{"model": "audio embedding model", "dataset": "short pieces for a synthesised band: melody, chords, bass and drums", "train_examples": 26041, "gain_aug_db": 6, "time_shift_ms": 50, "input": "waveform_16khz", "targets": ["drum pattern"], "num_classes": 12, "embedding_dim": 128, "arch": "wavenet", "norm": "batchnorm", "depths": [14], "kernel_size": 5, "wave_channels": 64, "wave_strides": [10, 4, 4], "widths": [192], "am_softmax_margin": 0.1, "am_softmax_scale": 16, "init": "torch_default", "residual_init": "zero_last", "optimizer": "muon", "muon_scale": "match_rms_adamw", "learning_rate": 0.0031, "momentum": 0.85, "nesterov": true, "orthogonalizer": "newton_schulz_5", "adamw_lr_other_params": 0.00071, "max_steps": 10900, "batch_size": 64, "epochs": 26.8, "lr_schedule": "linear", "final_lr_fraction": 0.1, "warmup_steps": 540, "weight_decay": 0.1, "adamw_weight_decay_other_params": 0.01}
Rows from block 8 of a small audio embedding model, named by matrix and row number. Rows with one number belong to one channel. Each number is 50 + 15 x the weight over its row's rms, rounded and kept within 0 to 99. All counts start at 0.
After each channel's rows are labels from the 100 clips, of 14976, where the channel reaches its largest size: "strongest on" is what is common among them. Only what is clearly more common there than usual is listed. The data: short pieces for a synthesised band: melody, chords, bass and drums.
# filt: filter width-5 conv, dilation 8 (model.blocks.8.filt.weight, 192x192x5, each kernel summed), inputs 96-191
# gate: gate width-5 conv, dilation 8 (model.blocks.8.gate.weight, 192x192x5, each kernel summed), inputs 96-191
# out: residual pointwise conv (model.blocks.8.out.weight, 192x192x1, transposed), outputs 96-191

filt.132:80 57 46 65 46 48 48 35 49 35 35 62 22 24 45 62 46 56 55 75 32 55 43 76 62 50 62 56 65 38 54 59 59 65 40 74 62 45 27 70 69 58 48 62 41 40 38 68 59 58 17 51 45 63 65 57 51 65 34 33 38 98 52 49 28 29 54 34 41 29 50 86 52 46 81 71 40 61 44 55 61 35 44 55 54 40 70 70 69 96 51 61 39 64 71 44
gate.132:48 37 72 49 45 57 38 81 61 72 65 77 29 49 42 84 53 77 73 34 34 28 55 54 34 45 51 44 56 67 46 62 32 46 64 68 64 73 61 35 32 65 54 57 50 38 48 54 43 45 75 33 54 85 54 32 71 29 68 24 57 45 24 63 44 40 29 64 39 63 45 42 47 63 31 51 69 63 49 65 54 40 58 27 77 57 62 16 70 61 71 47 79 38 36 49
out.132:42 53 38 65 47 57 42 38 56 40 32 54 34 62 53 45 60 48 57 62 39 54 64 50 48 58 52 58 59 39 49 50 69 74 68 18 75 62 46 70 61 42 52 59 37 39 32 72 45 68 35 41 69 38 41 55 65 42 67 62 38 63 56 39 64 54 56 69 69 44 60 39 59 32 55 61 64 27 42 38 72 25 89 44 60 65 83 58 66 52 40 42 64 32 43 32
strongest on: kick; drums

filt.12:52 56 64 52 25 64 49 50 61 37 44 48 60 28 55 59 60 70 39 62 41 26 31 47 76 43 31 46 38 44 85 18 59 26 31 60 42 36 27 35 49 57 53 22 42 53 41 17 56 04 59 36 28 44 16 47 47 57 59 63 76 42 40 77 48 67 47 69 57 43 53 47 27 65 47 46 32 36 78 44 39 67 62 48 42 68 45 27 49 37 44 43 41 38 61 45
gate.12:68 41 38 18 59 51 19 71 43 32 40 36 63 54 56 49 45 49 74 57 61 82 73 49 42 49 53 51 66 00 72 59 61 42 41 86 77 62 44 57 38 40 29 40 83 49 51 64 78 65 54 62 34 49 18 60 32 44 40 26 52 68 56 51 54 50 75 34 58 53 34 44 54 70 40 40 27 50 47 62 55 52 51 44 52 49 35 54 44 35 72 56 42 44 63 62
out.12:49 39 52 53 23 61 36 50 49 60 52 37 24 36 48 61 67 54 30 33 69 42 47 47 49 32 42 62 80 66 59 46 57 30 50 53 76 45 51 72 56 57 77 61 61 46 29 86 44 64 57 46 31 45 61 40 42 66 62 77 64 63 38 62 42 62 39 43 45 61 56 55 52 28 31 65 57 35 46 36 59 67 35 57 40 68 57 56 76 45 72 61 58 72 48 48
strongest on: kick; drums

filt.168:50 77 71 46 68 55 60 61 47 33 48 25 78 31 68 24 18 84 44 39 53 66 65 57 54 74 29 66 56 78 33 47 51 40 42 61 34 41 48 66 38 43 60 65 28 49 58 54 59 57 56 57 50 41 27 47 49 61 62 29 70 35 55 47 62 65 65 61 67 72 58 66 35 55 42 59 46 59 46 46 25 61 60 53 44 62 44 37 38 53 76 75 35 53 79 55
gate.168:56 45 52 47 31 51 71 42 73 61 62 26 54 47 46 22 63 44 56 43 56 81 56 42 30 55 44 43 41 50 37 63 50 62 49 49 48 75 55 59 65 34 80 36 72 49 28 40 62 61 38 58 61 54 54 69 54 42 44 52 50 59 52 26 56 79 43 50 34 44 39 53 58 15 51 32 29 50 67 62 60 64 42 63 55 52 45 57 55 45 46 12 65 46 53 79
out.168:42 27 63 28 39 55 66 54 60 79 57 49 36 39 24 37 48 36 28 34 40 31 49 25 57 30 47 43 43 50 44 66 34 65 40 62 39 36 68 67 24 57 47 34 68 35 38 48 48 41 31 48 34 51 45 52 67 58 46 51 57 39 50 46 74 57 65 63 28 20 74 58 83 39 67 46 54 63 86 48 68 50 68 43 58 51 59 52 62 42 71 51 54 45 23 84
strongest on: kick; drums; snare

filt.17:24 61 46 88 41 65 42 59 52 52 58 05 43 33 52 86 38 30 55 61 30 50 38 52 68 73 50 46 56 48 41 61 35 52 27 73 67 56 36 49 28 44 67 62 31 48 53 33 55 64 72 53 60 48 61 23 61 33 48 16 33 61 51 52 47 42 60 69 72 37 50 48 58 44 43 51 79 56 24 51 45 49 41 35 40 23 57 68 53 62 48 60 82 54 29 59
gate.17:68 48 71 33 65 41 33 60 65 29 54 60 27 62 26 71 51 55 59 28 70 21 57 64 37 59 30 38 52 59 58 67 46 30 65 47 56 73 89 31 45 43 26 13 39 34 66 56 66 56 61 64 26 37 54 65 30 60 63 41 63 51 33 37 18 54 33 56 28 46 49 48 32 51 55 59 41 39 51 78 61 49 42 33 64 54 79 37 68 38 41 20 20 24 28 48
out.17:46 61 35 31 47 60 66 27 50 39 56 46 54 30 78 39 74 65 60 26 46 54 71 55 50 40 34 32 37 35 21 85 63 40 56 41 68 46 47 49 42 67 71 43 49 42 50 35 65 45 68 48 66 59 38 58 63 54 74 30 66 44 44 38 28 41 35 65 76 48 48 56 41 80 50 41 86 22 66 43 42 66 55 20 38 42 65 60 47 83 63 60 74 50 60 47
strongest on: muffled (low-pass)

filt.41:48 50 61 36 63 50 41 48 57 86 47 65 51 66 30 40 31 75 48 41 47 52 69 42 51 52 41 51 47 53 66 40 59 50 39 49 28 43 55 78 65 74 54 52 33 26 55 38 63 56 58 62 46 67 60 56 34 46 44 32 77 70 30 69 26 47 57 65 33 22 50 58 28 56 38 47 38 41 46 38 81 48 48 86 69 39 49 46 51 59 33 57 37 38 45 71
gate.41:63 46 81 67 57 49 38 55 48 70 62 36 49 57 62 70 58 69 59 72 31 50 28 63 47 57 36 54 37 53 42 57 43 38 78 27 42 63 38 51 61 51 45 41 32 73 73 40 59 72 43 64 42 82 29 51 40 61 57 35 46 69 77 37 66 69 23 44 50 36 59 48 67 41 60 52 36 51 68 26 22 47 23 43 63 44 43 29 58 69 46 54 72 51 53 69
out.41:53 72 53 55 30 33 50 58 50 57 54 37 50 38 36 33 81 41 58 63 62 52 56 57 37 27 44 75 46 40 41 42 70 34 63 36 39 46 42 30 86 64 53 56 69 48 38 46 44 20 54 64 56 73 57 53 46 68 57 46 48 75 39 42 91 55 78 36 55 29 38 52 47 43 40 48 75 62 51 42 36 38 17 32 67 37 63 44 27 42 53 61 28 62 85 74
strongest on: tempo: 120 to 130 bpm

filt.82:73 55 24 36 60 55 65 54 59 41 63 54 60 38 42 63 75 20 52 61 49 36 48 11 57 47 47 73 72 36 63 57 63 51 49 10 46 40 62 32 34 52 79 42 57 45 31 45 55 49 19 56 49 22 62 49 69 41 49 48 33 35 67 49 55 37 56 57 54 56 55 40 73 50 77 95 44 61 63 45 66 34 34 67 39 53 67 61 49 58 34 42 56 72 42 50
gate.82:63 50 44 58 44 41 40 30 66 61 45 53 59 54 59 35 71 70 52 71 83 19 55 49 38 43 51 67 36 43 37 73 70 53 41 65 55 48 39 42 48 54 43 61 41 19 47 49 46 53 55 74 46 73 61 61 71 56 29 40 51 69 55 22 73 82 45 66 66 35 48 54 48 42 83 49 65 59 74 18 47 65 53 65 51 40 54 57 61 18 32 78 64 49 42 51
out.82:20 49 48 71 57 24 26 26 55 45 50 54 61 56 63 59 46 42 48 35 55 49 61 68 52 26 34 32 47 61 62 36 02 37 50 60 41 42 78 63 54 70 66 47 54 66 64 94 46 77 57 57 58 65 49 46 76 47 53 63 44 42 41 44 63 76 52 35 55 87 35 53 49 47 86 37 43 35 33 73 40 62 55 58 35 56 57 33 34 31 75 58 49 64 51 60
strongest on: drums; kick

filt.176:11 35 49 25 59 43 73 89 45 28 47 44 58 40 55 46 64 79 33 55 48 45 58 56 53 53 41 51 70 42 57 15 66 42 54 50 59 29 45 52 60 48 18 67 56 52 73 23 69 39 78 63 46 55 24 44 56 52 72 50 44 61 49 60 43 34 51 43 50 57 43 44 27 58 46 36 65 34 49 43 38 46 67 39 44 60 34 59 56 69 54 56 48 54 30 47
gate.176:58 38 54 42 32 52 30 42 58 45 34 41 52 76 41 71 66 33 47 54 56 25 13 47 78 63 67 56 61 70 46 52 42 52 47 55 65 48 53 52 15 53 70 71 53 59 64 60 18 50 49 29 54 38 51 58 56 53 50 53 29 72 45 59 53 81 68 37 30 35 30 58 79 38 50 55 32 44 45 69 36 45 62 34 36 45 60 47 46 70 60 52 58 79 63 55
out.176:38 57 54 37 44 31 53 65 52 60 44 48 40 63 65 54 39 20 37 42 14 30 40 14 41 46 47 44 42 59 34 67 69 51 56 63 26 68 60 51 36 57 51 52 51 56 45 39 30 68 53 51 69 54 47 43 53 41 53 67 83 24 53 33 44 66 49 46 44 42 77 67 67 52 55 49 00 48 50 66 41 25 27 22 48 27 33 48 51 36 12 61 71 62 47 49
strongest on: open hi-hat

filt.169:75 59 43 34 37 23 60 47 64 47 38 76 45 40 69 44 43 58 43 44 10 49 69 68 65 46 25 67 60 52 63 44 58 68 51 50 33 28 51 50 87 60 45 39 53 64 82 27 46 51 48 69 51 48 77 54 25 55 35 45 24 54 35 55 35 61 64 28 69 49 34 52 37 32 55 60 11 64 46 23 36 50 48 55 52 38 47 58 37 54 28 65 25 81 33 62
gate.169:38 42 75 62 46 41 47 50 44 57 43 38 20 50 42 51 61 44 41 70 71 56 61 49 61 69 61 57 48 37 65 67 51 49 19 80 41 45 62 69 33 43 32 46 54 75 72 86 41 20 61 22 45 42 28 57 58 56 58 53 12 54 61 42 56 49 35 23 30 51 62 43 70 35 67 66 35 69 60 41 30 28 84 37 22 57 52 61 55 68 65 86 30 49 33 36
out.169:43 39 31 66 44 35 49 57 39 49 46 69 73 45 49 68 52 70 74 55 48 48 39 65 44 58 64 83 61 73 87 56 60 44 37 47 64 46 60 62 49 35 47 31 36 37 43 50 52 78 58 72 49 33 50 50 47 45 70 93 35 58 45 48 57 33 51 28 20 14 31 69 43 74 76 61 35 42 12 69 68 66 55 53 62 45 35 36 66 45 45 26 53 58 79 61
strongest on: open hi-hat

filt.73:32 57 36 73 60 42 46 64 52 78 36 55 50 44 75 56 49 44 67 48 70 22 59 26 37 48 37 63 60 69 08 63 49 47 55 59 38 71 41 47 44 64 80 56 32 59 31 45 77 79 29 73 41 50 74 43 33 52 30 43 39 52 25 78 20 66 68 54 42 46 59 66 59 46 73 60 48 56 61 61 61 57 44 30 48 57 67 65 58 54 60 59 67 47 19 58
gate.73:47 53 37 48 72 37 59 68 29 36 28 57 68 82 43 32 45 33 53 52 57 56 62 44 26 70 65 77 45 58 43 47 41 62 46 46 45 30 67 50 09 54 68 53 64 30 32 84 72 56 17 44 43 45 09 38 42 62 32 36 28 47 40 44 62 55 43 52 34 52 47 44 74 70 41 59 09 48 34 30 31 22 66 38 54 38 42 55 37 53 59 27 49 60 66 27
out.73:45 64 45 61 47 45 37 63 49 69 32 35 82 30 49 51 53 60 28 64 46 26 36 50 63 19 68 43 42 16 67 20 40 55 72 46 42 52 44 57 66 45 62 32 41 28 62 72 53 62 53 61 54 13 64 75 72 45 46 63 54 79 45 38 65 48 47 41 47 60 72 73 58 27 40 46 45 37 60 49 48 44 68 61 55 90 61 33 52 58 94 69 45 55 47 69
strongest on: kick; drums

filt.185:38 31 39 50 54 65 49 32 28 67 65 53 28 50 43 49 74 24 30 62 26 59 69 45 63 51 59 47 59 51 44 33 18 33 69 64 45 32 52 29 42 41 35 74 56 58 43 62 41 46 71 56 65 36 62 63 73 21 58 32 83 71 49 66 90 32 44 42 61 39 59 70 44 54 55 67 53 64 46 15 37 50 45 63 31 49 37 43 41 41 46 55 61 75 63 66
gate.185:49 56 22 50 47 67 68 66 54 39 79 19 47 61 36 67 48 55 57 47 42 18 66 74 36 98 54 47 55 44 63 57 59 24 37 55 65 64 51 60 50 63 33 49 35 33 65 56 61 57 40 14 32 59 44 29 65 49 71 39 43 77 12 40 64 66 52 52 20 27 67 59 71 46 47 62 45 50 38 41 46 23 47 59 53 08 34 71 40 32 51 52 61 33 35 46
out.185:75 45 42 63 56 60 41 62 45 50 26 42 73 44 50 83 59 51 34 46 56 72 59 16 48 42 50 58 47 71 78 76 79 50 46 53 48 35 33 46 63 52 66 56 52 31 50 32 63 49 43 34 64 63 57 35 66 62 44 24 41 86 58 71 59 59 27 51 42 12 38 30 85 79 38 44 30 50 75 52 57 30 69 24 43 44 37 69 65 68 64 60 46 45 38 64
strongest on: closed hi-hat

filt.57:50 45 47 63 59 46 47 47 46 66 54 17 48 52 76 35 39 47 43 44 59 44 40 80 77 62 68 80 66 62 48 60 49 49 54 47 86 65 35 64 25 57 47 22 38 44 51 53 64 51 41 60 18 78 25 58 35 63 41 51 52 63 46 46 26 51 80 70 47 59 32 45 53 33 61 70 08 69 34 39 45 62 29 38 24 23 43 48 60 57 32 51 30 49 61 59
gate.57:51 48 52 21 47 53 61 35 51 83 51 37 55 83 54 63 49 54 73 41 55 31 56 57 47 62 39 18 62 55 52 34 65 45 82 66 52 47 54 48 42 42 54 44 67 63 37 50 61 33 48 56 42 39 49 67 53 80 34 91 48 66 34 63 35 58 42 52 11 32 40 38 66 30 61 42 61 25 53 78 01 31 66 27 46 47 56 40 74 43 65 47 19 49 58 43
out.57:65 36 60 72 47 80 31 58 48 62 45 52 26 34 33 75 38 62 67 72 50 44 44 60 38 51 38 42 30 37 38 53 74 45 42 53 66 70 67 51 34 56 44 53 40 46 37 48 32 72 71 49 58 75 34 40 27 48 30 57 41 33 57 25 53 32 50 49 68 39 59 61 33 45 41 36 66 60 59 74 58 48 35 66 51 54 46 66 58 64 49 74 62 69 57 50
strongest on: crash cymbal

filt.118:52 45 65 60 78 60 52 36 65 39 57 39 72 52 61 35 69 69 41 34 11 74 46 50 41 53 38 62 60 47 40 66 48 53 48 73 62 64 35 63 53 39 89 22 40 50 57 37 49 66 78 46 72 72 60 72 54 54 77 68 13 40 37 43 61 45 58 57 71 48 67 27 63 50 47 74 41 24 41 52 43 48 53 30 58 55 47 32 62 72 57 46 40 56 50 48
gate.118:27 51 63 66 69 63 65 78 52 42 68 37 67 33 35 33 54 22 56 46 75 67 61 64 49 58 72 38 42 60 36 49 64 28 49 26 25 23 81 44 52 44 38 46 71 39 46 41 36 49 47 60 63 74 37 42 76 80 53 63 73 43 62 62 66 14 60 64 19 35 76 34 62 41 49 67 42 46 45 55 60 22 48 50 56 35 46 53 36 37 63 25 66 36 39 63
out.118:41 37 60 65 52 38 39 49 46 73 53 40 59 49 88 33 34 59 65 30 34 43 19 63 55 78 37 47 70 56 76 50 38 36 54 72 70 63 43 25 48 70 26 78 49 54 65 49 70 52 61 43 23 63 52 35 47 50 41 49 71 53 48 40 28 13 69 32 27 52 50 28 47 43 21 25 46 39 36 74 58 23 61 60 23 29 62 53 56 39 65 67 74 48 45 53
strongest on: snare

filt.138:33 40 45 73 44 27 36 79 16 30 42 86 66 78 31 28 44 39 52 59 54 69 73 54 33 40 60 64 67 59 63 36 77 58 58 56 44 58 67 58 44 41 32 64 42 56 71 23 31 47 44 47 49 53 36 57 29 62 61 62 57 67 57 64 35 54 61 41 63 55 46 42 44 58 60 38 26 60 63 44 60 31 31 43 27 38 34 46 36 77 45 52 44 50 33 46
gate.138:61 47 30 59 52 34 72 64 71 59 42 55 53 16 61 50 53 55 69 41 30 52 48 37 21 43 59 54 49 47 42 59 46 34 43 22 54 49 53 67 19 38 51 59 64 63 26 68 45 86 55 74 44 55 57 66 53 61 56 77 48 61 44 48 65 45 61 69 88 51 42 38 56 49 33 37 35 49 57 59 62 49 47 43 35 49 31 21 45 31 46 77 56 43 30 73
out.138:30 48 64 60 37 37 48 54 64 48 43 34 42 12 65 40 33 30 48 65 36 42 53 49 57 74 74 32 07 55 49 62 37 39 70 39 30 41 34 61 54 21 51 46 57 20 16 51 70 52 53 60 39 40 32 61 32 39 45 84 53 34 69 59 75 52 47 54 38 35 66 38 39 63 47 70 75 44 37 52 50 46 70 35 73 48 38 66 30 51 73 54 61 66 83 47
strongest on: kick; drums

filt.11:24 61 40 63 50 47 21 53 45 42 33 34 71 37 75 54 41 14 64 41 56 75 44 33 44 52 55 41 39 50 55 48 66 64 64 52 57 35 47 52 52 59 68 59 32 64 34 73 31 82 52 49 54 47 69 55 66 70 60 58 40 52 33 53 15 88 55 41 64 30 66 43 23 56 61 51 51 47 51 61 62 33 69 21 54 53 53 39 47 31 70 56 62 59 31 41
gate.11:66 40 17 58 22 27 22 78 38 40 54 25 47 26 75 65 23 59 54 31 52 71 82 61 67 28 63 57 55 38 58 44 46 44 56 78 50 76 31 56 74 41 66 37 62 41 67 19 34 71 67 54 43 60 36 60 45 46 52 33 87 53 50 37 60 22 65 37 71 46 32 35 66 54 38 32 58 70 56 48 65 55 55 46 39 52 36 27 50 29 58 47 54 39 38 34
out.11:49 53 54 33 64 56 43 22 42 00 76 38 52 42 51 58 58 52 40 32 71 24 54 43 54 38 35 49 36 53 47 52 62 54 59 55 66 55 42 52 55 17 45 61 70 40 29 56 36 71 46 69 56 44 71 56 41 33 47 79 59 61 53 67 45 43 43 43 36 66 54 61 12 40 72 29 26 35 45 49 23 57 54 64 52 39 35 79 66 76 61 35 27 67 69 48
strongest on: snare

filt.183:44 59 45 59 57 62 32 29 23 40 49 61 39 60 57 67 36 46 54 47 44 44 21 51 24 59 29 66 27 63 21 34 10 34 37 17 40 25 51 55 64 35 43 50 53 58 60 27 55 29 47 76 68 38 33 56 74 46 59 70 49 41 52 51 51 62 53 43 47 58 44 57 46 69 46 14 33 55 49 57 23 34 67 51 64 72 28 57 56 55 26 40 70 49 53 47
gate.183:75 30 55 54 48 50 36 73 34 51 42 49 57 78 52 56 58 69 36 40 59 62 51 46 65 40 48 43 55 44 48 55 48 57 36 40 55 53 43 44 01 35 30 34 66 56 46 48 38 36 57 32 42 45 07 50 46 40 49 51 49 42 47 27 69 54 47 39 35 64 31 50 68 57 47 49 22 49 59 62 43 36 70 55 40 73 32 42 58 40 43 39 13 62 41 19
out.183:56 35 48 23 43 31 56 71 57 36 56 38 60 53 38 37 29 49 34 24 14 45 64 23 40 80 25 41 12 51 38 53 65 36 52 73 42 39 40 69 45 61 52 67 63 38 26 83 55 70 45 35 32 52 42 33 54 58 27 48 56 39 37 37 33 79 47 35 58 47 36 50 68 42 40 48 33 38 73 54 43 54 59 42 79 84 46 66 40 46 30 38 56 54 43 60
strongest on: kick; drums

filt.79:66 38 49 35 29 47 19 65 59 48 59 59 65 50 43 50 52 31 39 41 30 65 46 29 60 32 50 78 30 58 59 42 31 77 26 61 59 63 40 48 73 48 55 58 61 41 70 48 66 12 58 47 46 41 64 77 19 39 66 28 59 09 44 50 66 58 39 78 61 54 38 39 47 46 56 19 66 31 30 61 54 55 67 59 56 81 22 45 44 65 45 65 12 41 47 70
gate.79:35 65 46 79 51 54 47 42 42 85 37 50 45 28 51 67 55 32 74 80 63 37 53 58 90 41 56 63 38 68 29 56 42 48 35 53 63 53 37 46 37 57 82 61 44 20 46 58 51 51 39 38 41 51 81 35 35 72 38 54 29 47 66 68 38 69 80 47 40 55 69 62 68 47 72 83 68 58 51 63 53 57 44 45 43 39 68 61 55 64 25 70 34 51 68 31
out.79:55 55 50 38 47 32 61 34 36 44 51 59 44 53 34 62 32 73 38 46 46 63 83 36 38 82 41 50 74 26 75 56 54 79 70 42 47 27 41 43 42 24 41 24 63 39 46 20 29 55 26 69 67 62 56 57 77 61 44 68 34 76 42 71 66 41 74 54 14 39 52 37 45 59 46 38 37 79 59 30 40 48 75 50 61 53 41 53 47 70 36 51 46 43 54 41
strongest on: open hi-hat

filt.151:63 55 40 60 71 58 71 38 43 23 46 74 51 63 65 25 55 41 56 79 43 53 56 54 41 73 50 66 59 33 47 52 40 89 60 58 56 77 58 20 40 63 74 66 45 47 51 12 51 72 51 39 49 41 74 32 58 70 30 64 48 36 44 69 43 34 37 54 48 48 26 43 37 19 49 54 82 53 57 60 35 32 71 51 47 21 53 58 17 68 50 22 48 32 69 47
gate.151:63 36 60 44 40 32 44 52 44 55 51 29 65 50 49 43 54 44 59 59 35 70 32 47 52 58 63 28 64 38 66 58 59 50 61 44 65 49 63 73 51 24 73 58 60 63 57 76 24 48 30 44 35 59 00 55 63 63 60 33 49 49 84 66 72 44 77 55 42 53 91 60 56 52 44 59 51 62 75 39 62 39 21 62 43 37 53 58 52 70 29 27 43 42 61 55
out.151:40 54 39 70 62 61 62 37 51 42 57 40 68 93 65 89 62 40 44 43 31 47 45 63 64 18 54 53 61 52 52 50 53 43 66 55 60 39 38 53 39 65 65 40 65 66 74 34 60 85 47 63 59 12 39 49 50 53 66 64 67 41 55 55 59 41 68 46 25 61 41 60 46 51 14 73 57 63 60 45 58 74 31 44 48 63 39 48 39 48 69 63 51 43 41 56
strongest on: snare

filt.86:55 64 70 54 58 53 25 43 45 60 17 79 45 46 48 49 44 82 71 63 61 06 53 67 69 62 57 42 23 42 36 66 51 46 27 42 48 50 59 69 76 55 37 60 08 59 68 36 46 36 22 74 39 50 35 53 52 35 62 61 52 58 49 46 63 35 52 49 31 40 28 69 39 64 62 43 47 64 52 58 54 73 45 44 53 46 44 64 64 78 39 49 85 33 43 48
gate.86:74 52 39 71 26 64 41 35 58 57 62 40 57 76 80 66 58 31 34 67 79 55 42 46 44 48 45 40 33 58 69 36 51 38 50 40 58 37 77 59 30 33 27 56 60 68 63 43 32 31 30 29 67 59 69 42 50 49 28 56 37 50 53 40 48 41 60 27 47 47 53 62 36 22 43 69 32 49 35 49 05 35 46 74 33 73 64 38 54 73 61 50 39 48 48 37
out.86:51 46 56 34 51 28 67 69 57 50 43 48 36 52 31 36 53 51 84 29 29 54 72 36 40 44 40 44 45 55 09 32 65 37 64 30 59 38 61 74 62 52 62 70 57 52 16 71 33 54 25 75 43 39 56 35 76 83 57 83 56 41 36 60 57 61 51 30 49 57 74 39 53 17 52 52 55 44 57 57 66 27 64 46 59 74 43 45 47 44 59 81 62 63 35 28
strongest on: kick; drums; shaker

filt.170:55 44 40 56 61 84 38 17 76 50 58 73 36 45 60 79 42 49 54 59 45 44 37 56 43 65 40 54 44 55 45 56 38 35 52 47 63 48 74 38 65 55 58 57 51 61 36 21 42 51 47 27 65 40 61 49 54 43 50 04 25 69 58 66 41 41 55 54 29 46 34 72 52 63 51 63 60 44 15 74 53 80 38 65 48 22 51 54 32 78 69 50 38 33 42 59
gate.170:33 50 57 37 52 37 49 86 64 45 48 56 43 28 75 60 44 55 76 47 37 56 73 65 10 59 63 43 34 45 37 43 68 40 53 55 36 32 44 25 64 47 40 53 65 52 44 34 54 65 49 57 48 67 26 50 51 57 64 73 76 61 59 56 62 58 58 45 33 55 57 39 59 50 34 53 46 50 55 61 35 60 73 37 53 38 16 43 41 40 47 30 60 41 47 27
out.170:58 62 46 51 99 11 49 28 50 27 40 71 56 64 41 47 47 70 57 45 50 72 47 18 75 53 28 42 73 36 49 83 21 46 87 29 73 41 46 47 51 71 43 56 37 51 44 53 29 69 53 47 48 35 62 55 77 59 62 47 58 62 67 71 54 30 18 70 61 69 54 44 31 59 47 48 34 56 55 57 49 38 41 41 49 71 65 45 45 70 26 43 47 69 59 55
strongest on: drums; kick